Weights of a small image captioner: encoder layers 8, batches of 128.
Rows from block 2 of the text decoder of a small image captioner, named by matrix and row number. Rows with one number belong to one neuron. Each number is 128 + 32 x the weight over its row's rms, rounded and kept within 0 to 255. All counts start at 0. Numbers have three digits each.
After each neuron's rows are labels from the 100 texts, of 14976, where the neuron reaches its highest value: "fires on" is the input token at the peak. Only what is clearly more common there than usual is listed. The data: simulated telescope pictures of galaxies.
# fc1: MLP up (decoder.blocks.2.mlp.fc1.weight, 1920x320), inputs 80-159
# fc2: MLP down (decoder.blocks.2.mlp.fc2.weight, 320x1920, transposed), outputs 80-159

fc1.351:128109147144132088151105132143102105141099082102154154099050133141154164142145132190032161063133149105148153147146117123145148132127114127128098078119151115143162128151062076089079089112073110069116128061126157116100154144144135173164129123
fc2.351:132164122145110099071094107128069173141132101126081125108157111140145143083130131111155143181142130130183198120154084158137094090135137133083187111177128100103144097119104187119080151094065073068117110132140116070159160183126180100140117134
fires on: "merging"

fc1.300:112088167141104158154130082150170053145147135083159131114081125122160120183140157094100094119187076150098118077134111123111147153101074145150146155132123100089133135090136086078135144163112143103115115080116152119129132140158130111130132140
fc2.300:132143134148098104097118109133089119108099113082144150138139152099117108108136137067158079168102141125100060072057113167076138131085123114195157098165142113120105076111155164106141177127170074120140122140108134138157160144130153134143089143
fires on: "ring"

fc1.528:109104084121098071116142120164121145159135120154147087123079102075195159153163124178161080153092145084146155109126160110146134077119099165146093154080174150161155153134124076160096156091100161134108082114087097105173112121145161119151110099
fc2.528:079138118104123118043125136142143169126174124179113160092149175097108169099137160169157145153150069126106156122064181171057135156099140113073091144120092139086124138182113114128118147123152054060070145094137095109106092139148126136135070100
fires on: "near"

fc1.747:078076140125081141095093168108073113169136163165121161108109174118116103140161132191062151144140128151115162181133129125132165168156147169114142107176164151093164138119095144142173146191126109116086112145141107082108175107061177124127127189
fc2.747:121105128132105118098119156103074113150182087120128157155117152134140093122150142153109131130158146160089206099145129083163097131182176167134175122106188171092169113116128169144099183171144117098059103127161099055121160139135110088101170168
fires on: "-"

fc1.597:135169109175116083104143121083150183136139148105164129157100126153124110107061191213133187054116125140116113124127174129182091146171116109218115108069086115109139099090100163094122138078091117107127108135146163118153102139213079159133125123
fc2.597:154176144102161115108114163131079158131127146119055083066118153151115139079160122067140122152143174166186121104046105170106125142128144129107123109184125081123102101100162170111058119108120103113161197154112080115118148128126112134125118100
fires on: "bright"

fc1.694:158134107171095117108129071145128127108080124136171091000137048136103160147131177104123097072136121159191154126078143149147123123130102125155099148078154093118161116116056081114086141143133170084098112143068147125140114142134208133129158127
fc2.694:099133089162092109139118134080126168081111147086192167150147178174137135104140158077094138158180102139109180133184095124178146105143100094074188118087090133101154077141083168123170149108172078089145114123098152106112175171171095088092113147
fires on: "armed"; "barred"

fc1.133:111189115104164151107120108130114168107126122127154091054072102104192114124149160148146182115139118073119138118105136108089128133115082129130150123141100107120152107110160150090116117128116083093118211079158114096133110068159074142083146128
fc2.133:127135126056114144108073119128106050143140094116114166142111148121119183154145121055186125122130126216104109080096157127157084153109115204126130100100208121087077133115157112086071155139157156100094138148086075142173108103099167108150133111
fires on: "ring"

fc1.636:083109119027109136139124139150158181095075149104124141108121108091136136117141142224107116153137100108140152141143162117146132126083126177119098120079101104131154151114106092130168107156157147090103130134087128140110111152148147118146112120
fc2.636:097169141061172096084132127155071183142118093169115147110125107132157150171099146110136173211182106176191141111089195122124167139121127139068075144132155129130141105137177058066104184093113089079018114100133127122119141138151123120183082126
fires on: "star"

fc1.367:138132060147128139057140137123157108178141095153123069171080092084166108140109150211135098150153126098079157142168154098163097110143114123166131140100126169176139123163182142112117130075078127172108115093153119159145085166190110142160129141
fc2.367:157147146115172114106122112106157104098135178122087114114101129151121149084181108094120108124122190097110137095120108136127075076124211109126110115134130146180099117120175152152081119132136124163139156151146112141096110124121125071085148132
fires on: "edge"

fc1.201:154165151123129089115155092150113155126125113184112100060109119098155136134145093214094134098137107169164157092071153092165104122136112149162106096051171107133107160098086114160055102118131142138076133103095140137121053128199122083133161089
fc2.201:112166109173091079155112103108136184139116077075143165151153178184127110095135169093206081127093144072092096132159149144149139094109126119138207132156090143089126114108093185094176155091131092141153065159096146144117163185149165126122104091
fires on: "round"; "flattened"

fc1.590:156100194117150101168175086171173144149128141159100115103113089101162168151162126224046105132156129154131120093109127078175175118128116151142097110094155092094120157075139100149147145094135165146061136150091114155095057150145132083079181123
fc2.590:069115139153113117143121077120121165144118077132099138109130110176137158123122137048167114151126131096057101127172159128128157098110092166122195131134154140111156090128133159080153173103089090105142042150141142112107153173165211140109109104
fires on: "flattened"

fc1.239:158122203114141158125088116135217094133170164135046086098138075123132109140124152138146066050166182153155104106147189116085154148122130145186098117147140091142128130135173106120103098096133169095157186124149146118133082110133142101117144053
fc2.239:092125149130161125098185150140113172124127119160125155099101178134172176130091135142082124152136056105006184109117103117056116110136128140086150078124128198074106105111110142138097169148102063137102140094134111101159121152154116159128071152
fires on: "a"

fc1.193:161149165086166105169168071132166092138142174159102124162101099125164124152137102216103135079139143183120140063110143141151101122131153153115130113093134117145123154155153113139089116123109142170094114110161109102113072099113104156112161134
fc2.193:124142087099139094108126136150089182093166133123148145124081155192154189106139100066096127187160140093107144132144149082201129094107144144101142152157130106165122095145113157187070134128114100103077158149119074052136115136146086111136114169
fires on: "near"

fc1.42:098130145184114151154105077134132057196079105087158133145152135185170075165143150047230087146148081122100124082222090108155137130147110087117163115152105136086108128090137149077152148105114142134146089131108145066130139169172209082104137130
fc2.42:128150193098089118091109088140166129094161181086098144099136116105087130059173138120139093091081178125144098108066128127069147117132161131182047136139134113144089081130124133096097109141149124129163131123167110134116128153109169140140105097
fires on: "armed"

fc1.202:158130152145110140174049156145119124176042086093128097063077091143181112077119152143100150102135142082179132190168110126148136102129117128137107120152128128100211119118081156074106123108079115129121140095129148146080142144072186129154157096
fc2.202:099124127140103106098075146090065154171146140121089098070135199122145108088108129102158146150134142116199120150117136145147157124096133127100134089180141072139181132099137136117123127073113109095130116178120119146091185168152183132178110050
fires on: "merging"

fc1.264:124135155192119170189109153135150095124051118055190116128112126163150091130070133153069143058133098073081170194140097125120030168167127120154173094123125133141170129137110104101127140097082130161123104101130184159155067138156099124089166172
fc2.264:121164163174108096096079123088063171150146115088107129085171110099137072079141141048189137096131175104176110093059158107131179123132138118148144132140074138131100144106118143085131121093161081100186184178120133138101192171132147181114137065
fires on: "<end>"

fc1.311:112106142119117146168100117116175188141102116069111126105143136141151091128120164131082099078146185088115116129162122112131158119133135110150137156156074119056179131099072127066131122101159165064153133086141157127093172147155141114127054043
fc2.311:096143150110168120088152148114115125124166149233096117079139149094109182145121154104101118188169097108121204056128148142060139084156151137052127119143098169144143120102159129113131172138088096090086110120132093088133105145162139131156082124
fires on: "a"

fc1.518:178134147134130093087126129125129147115118147103094096045118022136117071092150141137112105130097146148211152124093127128144157107150136152172076135117210132131076116109126125152105168098121135157148143144095118139144131131077130105101154107
fc2.518:075141097123115172143139110154157149098127174122182166173124162127111147140114139147085128175143080087098202167143107162150129111150092139070160147095127141112181120207102144133148133086110096083115078047097127132132151140164115119133111124
fires on: "armed"; "barred"

fc1.121:148133138137140152130107111092088164118141117176176097041126086148110138094133123082155193140191136151134131095107170091124139137132075116120060141142103106125132147103135150123123099118126115124158166127166117088090160118136119121133123112
fc2.121:143142130111134090093130072129125118077137109143063207155140183147136124131155158062160068131124094195102162106186120113095102090176184115116131129107120145102085088146115127150096158106192110123091107161171099110216122151118172113140096135
fires on: "armed"

fc1.55:133142099091132112125140150104162130100193083141073102124116137094055184102067114152084157099097167150104103166158173116139146174137112136131099146108150085132128111131060146172148089125187160199108126174105137183075139104053138127101134060
fc2.55:145131075161113136099109151144154155134096123099175101152094128069104160116077092124147169089080136081050114182080112160104086174123121089144121078127113094183105101179093119075105132132111154152142160118135147116135110109141053187169154131
fires on: "<end>"

fc1.724:121100122167116157154083150111114126117059107072135130102104112179169122074138153086045141050128145105181134193169130137155171111131106134099113095174133124131198122117085124091148123112101104105133141139131167188030181166099165121151157139
fc2.724:111122123152108114167089129108066138131118128113133112083152161182130153091096119110090136124181147111188122170131116154192140130123098097092151107170058073160166114153121120147108107074087085098149119166109134170080185176107182140152112089
fires on: "merging"

fc1.675:140148108113169134123097123094088132140131112170172086062115091128158123111116117109166215138191127146126140106092154088126125110124086111105090141148105137150159132106153168147125095129133098134124203119186091068089138103131098139134149129
fc2.675:111149153101126119121175079118182089101144156137061177188180192105149142133135137071130051127148132167076085118152135113097140080145223166157120132081138147128082103145147104175114178123179128145095112118142140163160086145099175095117131164
fires on: "-"

fc1.398:150133158103141119144150138110144141207152140151090075082114144117171073132091098184161140085156160072118163113097148088109120156126176117180126124160092160162120137119169121125117141061115137189126184096151137151131077126193126121128134080
fc2.398:117106114133123120101106097109094143102149127102122132113185180118123161120138136053163121185193156146184119112099108119131143082170153104059173115165123106125143128081132146163113138061142083127172147163057084113115195116096146111094096116
fires on: "near"

fc1.583:120114139150105144164087130106086109154063129103159139109128155189151138089116142091068154062161137089179145173170122130148158115137107135112154107135113126165196127135090127104130129084099103105121126140153148189028183158107177121147166133
fc2.583:128122167137097133161092148116078122158119132124135106093146168169121133100101137120090155070152150084191122189156119131152137137140133115135142105158069083193181136153123131127120127070089104112123141143160143196059159183097188149147147088
fires on: "merging"

fc1.120:142101091139158112125098121130079150160070129178196097094122087138109135145179074127183190150135105137119155107123128119129140140086033104106078134118112087151129149156126134112168044128125167119131123120144068053112151087124119131139128113
fc2.120:111180218125114105077140091137146127100131147107083182147182184139135128129128185094148082126114109160157118119142117103089150111205208110127148124113130145101091087073136165152073209099157083120118128121154145124170144158122144100112092095
fires on: "spiral"; "galaxy"

fc1.720:151127148063114138165156134154144164097090093124096113095078103133181198130135144152084135097145128146106137080113161072178115100126104149125123099074167112122074183071117106124147098115124155175120106153090118158103082125207112089096192109
fc2.720:110138116171117113164125140110139179177144099069108162148150113183134106103146126095189104148083171069096106167122146155121154058107137117138166146173155125104132114143158161115136146096116089142149096122125142132111172164133182172138103124
fires on: "disc"

fc1.185:129140163134110107090139112085155130197098088049145115085073135121139111123099139198135164137138140122131142134097123130174068129144121067168178059118104125140127125105124186084073116093117138137168132106133154164154125113222097121114127100
fc2.185:145179141092138094129110076111088143146125149121093150086165169184121132103113169072141128152121153140191109073116098138111153087146170077107157137132110096079120070070139157105082161073159086107125140110105137090120175166141129090115118120
fires on: "bright"

fc1.422:143097105151137153146200183149148054153164130140184124164094138125108113148084077226054149136116135107070132139126145127149065148118095167129086171107121158165122151159140107144166141151059164173085117137137114115116104120119119170133127158
fc2.422:136187157129107142093113126093125146122099149064111108076141100077108154096143159097152137135093180062200110100050128144109160136148154122164125088171138135150092093103136164087098166109143100129137132134143117158108190120196140122119141093
fires on: "<end>"

fc1.50:149130111119171104153159085140112126171107146137131076110104147108144113154120087213165157154124124116077161107093139148153101141114123102123137093119099128153135148171162120134122090131125148125121188085129161104115113095160088119118103123
fc2.50:162195190129102097085124047123122176121128136110116139106227167167090119105111135138194109143110103175137137078105119145129101127182150110090132132148099116097084072080065180096096173087137102078119111159115138115122149158148137096110091059
fires on: "round"

fc1.31:155142150090164095146140079107094136185164160129115074057167155114139133110085106178193150161140146130072153099102147147177110144149154117100149133112083125138140147137153135149112110108161150151110198134128134129100122118155109102106132081
fc2.31:182124128095098136081172064113134176148159140093104108139211169163086160093089135184172110120166109172092152059169138128142077110178151094080144186099068138091093159121087150151133145089187150095089142149106171160115140125156118097087114099
fires on: "round"

fc1.359:145164144087166092151170073089119134203161167126105106123173156114149153107097072207166141123130157110131133088100119147161090138130116110117150134108077095139122146139183136143143112119152123178112205158105157139109115119141110098107129120
fc2.359:138125090103133111159191106107103191177144123151128119130181152134141136077125159167141134192148132173094132073131134132122088087139187142089101173109099159170142163145137169145114138132174130124092143125098116144141126149155075141093137107
fires on: "round"; "flattened"

fc1.275:145116148135111139122141141141112120109103124145143133144095109105096188166119105255127158110131102179111174098138143143150092156092085142146073097059104095119115170128061115082142117124088190104138077086099135106128128101196127130160120113
fc2.275:154162129139159080092151096107071173117117156132074132068162164160101087115155156070153123196089152121162103090074096144097158086164168089115153124178087096095122082119122143142087188120104089058158116116092146097141167216130145111168081092
fires on: "spiral"; "disc"

fc1.627:115110086129149141133133120106119115216087141123163089126107153150170082121120159094167145121152127017102176134155176107112125079114119106104195146160124158135178117116144145100130087065170154127149156128112100121090153140207155065085106112
fc2.627:144149121153080144124168159132122200080136117142133188155117124152149145117131132146115134125155119141130149103124142145082068115139168133120111116144104134138121073132111153091100151123089064108129130068197167044141127107167115154125140145
fires on: "bright"

fc1.711:072146080086148119149124065128119118156113126187128091147134120193161130170177120135128186148158121086078131121140188086150125114033095146089073150169118099175141137129129121178151092138134161113133102140129070138105136135156134081090116135
fc2.711:125137082150159123129160134141065189130123143156148139143072116142163161106122101082082133181180158150137153165141134110126121067131137101049095148144147185171131098144169138143082128149104053130122119091129119069162098100123126111174093192
fires on: "-"

fc1.412:110097139153114135120123237130165110150076076048153106101130161114190077105084146198059127140155152003097152245124149128139113134151153100165134148170117166156153115122159139122111138054103107191112166138152172193115120160148087145086140122
fc2.412:119184135118141075053135115107098159093144157180091153103127104147114156117199105081128125141149096158186192108098122103144137113158158150107074126148134130177121084117132121124097174094145064110094122125125104103147073129133167095145112163
fires on: "merging"

fc1.555:158101137131199179175092121142120100125107133172144108054138072128126140107152098120125170147148134182118122085138147110122151145097103151105068172152110096143126180115119109126165055134139155110128150156178086087069148084085132111136146099
fc2.555:107161083116164123068135141105147142147126079187029119116136161131134119141118162073119059147132123174098187123179135102154104088176155149084149177152156174118131032149170126159063174109206083139083149115199167101170100148124133131118101155
fires on: "disc"; "spiral"

fc1.765:116080157107153146169130087140075119188105159173161121057082114148128095162124107176072134109131102133113146139107170125094149163125152126166099145138146133158127156136127083100087129132076118098085152076126139106121176170112122142126110120
fc2.765:128166094166118126081148122139124139131093109096173123149101151185130142101151189046173126176168135103085204130139117115119083083171114114101213106125074133098133065129134201091108176127154058074147113090134133073163165149163114110099135152
fires on: "<end>"; "star"

fc1.677:152136126124121119128070118125102192102121142178154101097168093109107156105163165104169109101102140138125107093141196160104189162074143135148057118106152071140148153092121090127165065143184183082136101202152095127082178141088147119127153076
fc2.677:104168138095175161039137160117134109136160129151096141107136176130151122134134210085086139154157094159116154105167100100147139113212159144053183158152114208044151070070102159119128191150126077064069145075124120102141145158146141154097107133
fires on: "spiral"; "galaxy"; "irregular"; "disc"

fc1.458:140134131141106124086129104127113133125133168107132119033101076164114089093158120133082113094131176135181133123085132123142199101121126130165061137103197126164130112112119092169129160124130129139143160151125118153104170133076146101127121138
fc2.458:092136077142114148148167113159169137113164147110181158173121159137109168139113141172101125159133079085078204160167117163156142100151103117078171146074115124098145127205098141131144149109112106084113102104074140150137137146156115125129126105
fires on: "barred"; "armed"

fc1.487:170126123148162163204139149145133067215114140121163049099079034140142104128144059205120146105136130115117122113163129129132108151113092101126067168127120136154106157140144118145122124158058140165118106119128157097112088140136135138140150141
fc2.487:106166125116122088090105131089102187149082139094096144068168169102130181112114164083192114106149153118136130097055141125133154086120159110126175110171131141124176111082180153120116131067123058128182137165076140131145166147184154120142121071
fires on: "<end>"

fc1.276:165173156116091126170152093138143135111082138102153096106110114138125115141126144204135129068099113102144158066168137116157063140136150155167157103058138134110126106128133162053082136116104120106099117053117189133165058147173099123081150114
fc2.276:154161106146178151153117164114123090140131105107094070092139170148120086086096120092112118149122177138127034145068101117149156105137103073119133134205089058116117112112173141145090131140128109101142149136115113121082158116107140168167130112
fires on: "bright"

fc1.47:088138104120142150133133070123152082191133128149151121147095138169187125184147115103172147164167136064049143105180109077107121060109093136087163169140113154146186147102164150119120126098107152120126076101097139112123175199176213088100106095
fc2.47:168149166121090140102094163117122180085130094118172164131136116116104161099093088117122119108133158128129101120099123130067082117145164101128117093129088104170071085119097164068124129148099081069179162117198122117141123115128088187146145144
fires on: "ring"

fc1.236:094142160108140166128114057140133079116149161049157136065091119103148128135165161098135127133154117160132095068102131130103172143082056153156145109134152098101131118102187109091113141144146106089097178111142130137114151109146118137116137158
fc2.236:105136137126107150084098106153098068128138150084144156136098165104162127150162167062163085193125119159089089070102093141113148118118098180180178102142186123089125105153189131112110189142142084098085119120105108162177153154133152117115123174
fires on: "ring"

fc1.451:154143114048163065144147092113105130171167158142113097102181177134147172113113099177219151167132128123091163076109147142180095142141145139117153138104089119143165149144147143142129108109177159166101175141122136116105106123166104086107145103
fc2.451:162120117081136127117165083118141165162153151100130093123201176153085143082080138179165127136154109192104153062140148142145076124180150082101143184086062139100122176126104160162155137096185142082078174152096152175103142133171096101080112080
fires on: "round"

fc1.353:154153090134142100094130091103112140125142171150115109114102113155198131119137127091078115098154147159155157121124150087171083072160090169107116148074151165132100085079186140200075181058141139137096163142146102082159083146185084089078175171
fc2.353:119137156156153084155105171141098161109092121148122103159144124125175183089185100106139105154108092126134118156135116166132125112078149164061103141142134109187129125158153138077153072112151123138094122127138075094104084115105176145102134165
fires on: "edge"

fc1.718:153100145150099148188052135116129074120113143121177158161123135155118163142117141110128101082106109079140137171142118147111127137154076151088066136136155131170154193102107144083168121128107127084131114138155155131128128172148181106122136133
fc2.718:115152103159109091088123196148055160142171128158116145088102098169138197097144130089088129144166105142197178100094135111056118071132147171088101134127154137190146075143169143156051135118080064131131139159172119100131109150131126106147122159
fires on: "merging"

fc1.156:129108132086152097123115075135122102202158130152124130155096180118179130148135091197228147132155111080104176087128144124149113118130134123136161126126064118094177168178116123068119115088143138114108136098107164088106128133217131100120113086
fc2.156:115141135138057113034106107137079204119160124134092166093174096090134188119155138086141089171177103120157194110133098143094103097148149143071119156135108135124147121091105124124145177092072091070108117133120116080172134145128170133158089127
fires on: "round"; "flattened"

fc1.101:138138126132133124115102198110133136110107104150116122104137111102166072125098171223054148156089134071160118209146120125181121112092137134121121153133109151174174114147127103112083098108062092100080125128199099141135098098096096145171143145
fc2.101:131137156116144086121099144101111184110151159145099119084119149145115206098145182142131129157150103131150176095126144106109132075107172171095119129144137131175136084140208140090074159115091108115062119148144131074146090194192127131162114128
fires on: "merging"

fc1.758:140158123140056118074096092115123145082088127090152168150156106145117180097194102085178110108106092147153142077162119118159099104111107130116130102079170125125099134097112135106132114081110155144154082157143097094151107131153175077139144131
fc2.758:157148109152046129111076116116105154102105116074134118163132087165133138096203098032203131123111116115158137101176091115159067111129095119088135100113152126135105114105134165128116115109104151148158107131151106027179132113142146085123140137
fires on: "barred"

fc1.733:127082083129175184147120159136128125162095111183207114125091088119144111151114092248105170128142117127077157148165143111128106151098063108102091128122123109175141151158159121123177063161068151162086102113162078071102083085158083138112148180
fc2.733:126169199125112094085152062149130118122131164107112163129163159120141140127136145085140041111135118141143134099105130129080155110188243126141135125152142157120115088089163138131073216102136092101126111111128164124161141162130155125133102105
fires on: "<end>"

fc1.387:127154145096077117118152093112116157117109152143162114101083094131119163155163143178131141081107081168145189057155163133166079128112115152133119078041153119127147134110109143068084127121111138091086111093141124103144086144248107113098147104
fc2.387:125111133137178116185145172126134089166119081165114107092126189114134127121091106107101089197099134124124065161075089137137186118134135101112141170183097100091102151122130144146137119152110109079120123090041112135090187135105147161171114099
fires on: "star"

fc1.614:148138200067111151121125096081149184096062154112143133124155185151106133132095161227123149070131119145148156099118152111103147131086153158153117125131100088114129201057160148077137045099133135150106118173163102154111140109187128106120154085
fc2.614:108145097167118118058129097127060158085166105175146117100112049140168146139159092037114105156154110128118166129094123130113115062114143097083097132095172158168155032155115101144091163148095143101138152109122116070173123168143142144162084176
fires on: "flattened"; "bright"; "near"

fc1.210:127158094129222097133161094116117121147151129161101080095095103124183131132182112198148123157102128173170177088101117120156093136120093139099113153116099125085151105186151143129114119121143110142111172122120127104113107131088112086096144109
fc2.210:113180138116112088063143079122113168141136161163092158155167156136129155084133155128170076126139143129102112085099179124064151076151139139117135101146162129147070095080150142098080166094112100083130091118137122090134131112193116094137112102
fires on: "-"

fc1.289:075125136138158124072131131138054142162061069141136127089094058134081076171176139144116122122137110101172150164096153135175161127124127137137166124137189155119189115138096141140074136183173065114122068181102127172144120138113155143103124164
fc2.289:130126057150079110099148111116141118115150162109159133164120164164118134106130166125073110153198118109101160110159136095098142101162166102097183167084096175148159065151086156142160188148124094119090131139185139097112167182140138121093100133
fires on: "-"

fc1.540:107114086180145134099169142155159124140148078185145145118087096119138139166056148249024144100155113106083140127186225117124148118133111113151107206089116155142157121141102118095099150142121136115091093080163142104128140102134119179161125110
fc2.540:115152124158096083092138115107115167154145188135117109116134112098157141136145129092127168205125138116171154100103184136122129074148191125114116117135148120183123097121154090114106096098146110123134127124136089104143096190185147112112132111
fires on: "star"

fc1.59:138122108174149152108126107106161079157166115120108091116125121156193077132114129089134101105168154059121142178176188052165099067142162099138136170166115157170204098134170170137087118125151124121128155110134155131115124143179150059083128093
fc2.59:127133167127126089081123140087142209102131141165144185122091135128166200139162125121103122138140098110140160108154143132075045100140136111104108112141118097091119125151134153132126112110111070073109128071151129116119120124160113136168110140
fires on: "edge"

fc1.744:142208165112095125057085078143110142139115107128165111055095025129145139151124174077148108075098103158171150077112195107178096120116123163130123134082186122102153131092107104104069174100123137102114126127115117115144067127178145123123140104
fc2.744:090113066160094142159151112112130186105145115119178172134132159162155206101123160064052130159182115131081138173138105134177173091154122102072143153073106121125155100177097139165181165153148078076154132148103151109092162153140093132148108179
fires on: "armed"; "barred"

fc1.52:110117184105096174131109077136164091126153162074140133120108094136141194144155161108129113073156113180141093038127178118117156146061129152163127152072139112102145145103139104079119125152125140073105114099137146121097143116162148133122139113
fc2.52:121172134177132150066125098126101089143133166068129148103130153114116099146148165044117066160164133140096133076140074148090167114166112180146186093153155119086123094118176154090092225122137060052108131083113132112167145150158146124107087148
fires on: "ring"

fc1.696:129112102113180162151093105107085136141105140184179097079119101157104132127157117124151191155173125143127132092131135092131173140093079128089097141142115114139153159117138130110173065137127149117120135140169085054091161119108146100137135136
fc2.696:111153146104146090096147134114153120123120118133055171144140189123134099114115156093131073122085114156099147137138152117073145101162203122168155134124130151091074083136158134161082168116190075134103128134123144151185102154121134146103126101
fires on: "-"; "disc"

fc1.407:109144082050119120098110130102176162080131084157130178106132121105106193110080144174072141083097132158127115112161163137187123151087114143112111160067168118098144135128061123186145127139209183168063093164112113169071119119115151130155160106
fc2.407:152121174171121143109116132132122132128080136097157093151113124092078118115121092120177172087086139077107125163037107161076130157092150080162106107161133100152109148117116126065125122083119092155166192151174141121058148147096093186180113115
fires on: "-"

fc1.28:142128176149136136125129125119139100195153145120118051108098091142132089137120101215103161066137167107115149109096166119074106156122132131206100097198129107130111113116152122096074100142111149115130156097133120095131109119127081126140142099
fc2.28:111138150086076112074098104107127168125117124111176170126115181146137140099177149127132150117173119132094180064141131084085107035155151133086176114130063138096145122084156149120120160047165085087136104091137076088149156146147149115100091107
fires on: "near"

fc1.403:131116119155119150073146127169113119132070102088159078060113000136125104113160134134108115083081102101184146143112115153170104092112094136136088155083194134115135109131092120139144156132128181129134098147125136139119124156147156138087161138
fc2.403:065135077145103125170160074110160143109144158111168152139137168152128174134130139086086109185173100123105204135139097102152187085125099093069134180084090163121160108201087163175145145135140111117143149129085142165105181168169103073095090140
fires on: "armed"

fc1.64:138117087135112107078117168149137188110170145195075107054083077091164124120141143150101135179154109132164140165147153084143105090105088176124031183072180162195188161125103092136138119078118178144101149135147082076133129117100144107163146079
fc2.64:124064091145085129139112135178115137126166097158132180157114119085072175117139076095166157106072111165071111134130133157099152165105119150068050135112149084137079149137088055118151083164131147139136101171141136108156118122067180173212105121
fires on: "edge"

fc1.570:156169138077158109150169071115137114157160175161128119096154158155143126121103122229190149130143145102107156097086143117106096103151141085138135160116087139124154120156109175116141124121167136091106185106115142125064127144154120101110123061
fc2.570:131158137113139123089132126119085225160096175135105127110172138125145202129119127120158139137158120144156196052128142109095102083145199099078123136091084130151154121102159155139112119103102095078087146141157121071156115156142119119118093113
fires on: "round"

fc1.499:152190161125134133109126135139130157084143108130116098078111111096151200136128095173082143072119127163191128092078133114159122126139112135153106072075151100127109147097098125167093083127122163131102164144104114147137064126176090112122178090
fc2.499:124132101161102108163133131108155181136138070077131139155143161171141106093096175081183105139099163074047083159146167123159155098124136116151207145161106128096151107130117181124164158111154094134152086143105149140093179160149140130118101105
fires on: "spiral"; "disc"

fc1.171:102119117163075174064145117153122100111151159093181142080078133072133148177132100136014094105140121103163168158179116106173168118132120138160112129137171168153152075113093088125100159149125206143133129161159112122103128116136155142113115163
fc2.171:086119101106104077133136137146128185101112191150155174107099084177150183122112123099082126169169142090189174136095159095095145067127126166089112096151139180172127170149161104146089150124116084117131145131161097133140103160165147117110140148
fires on: "<end>"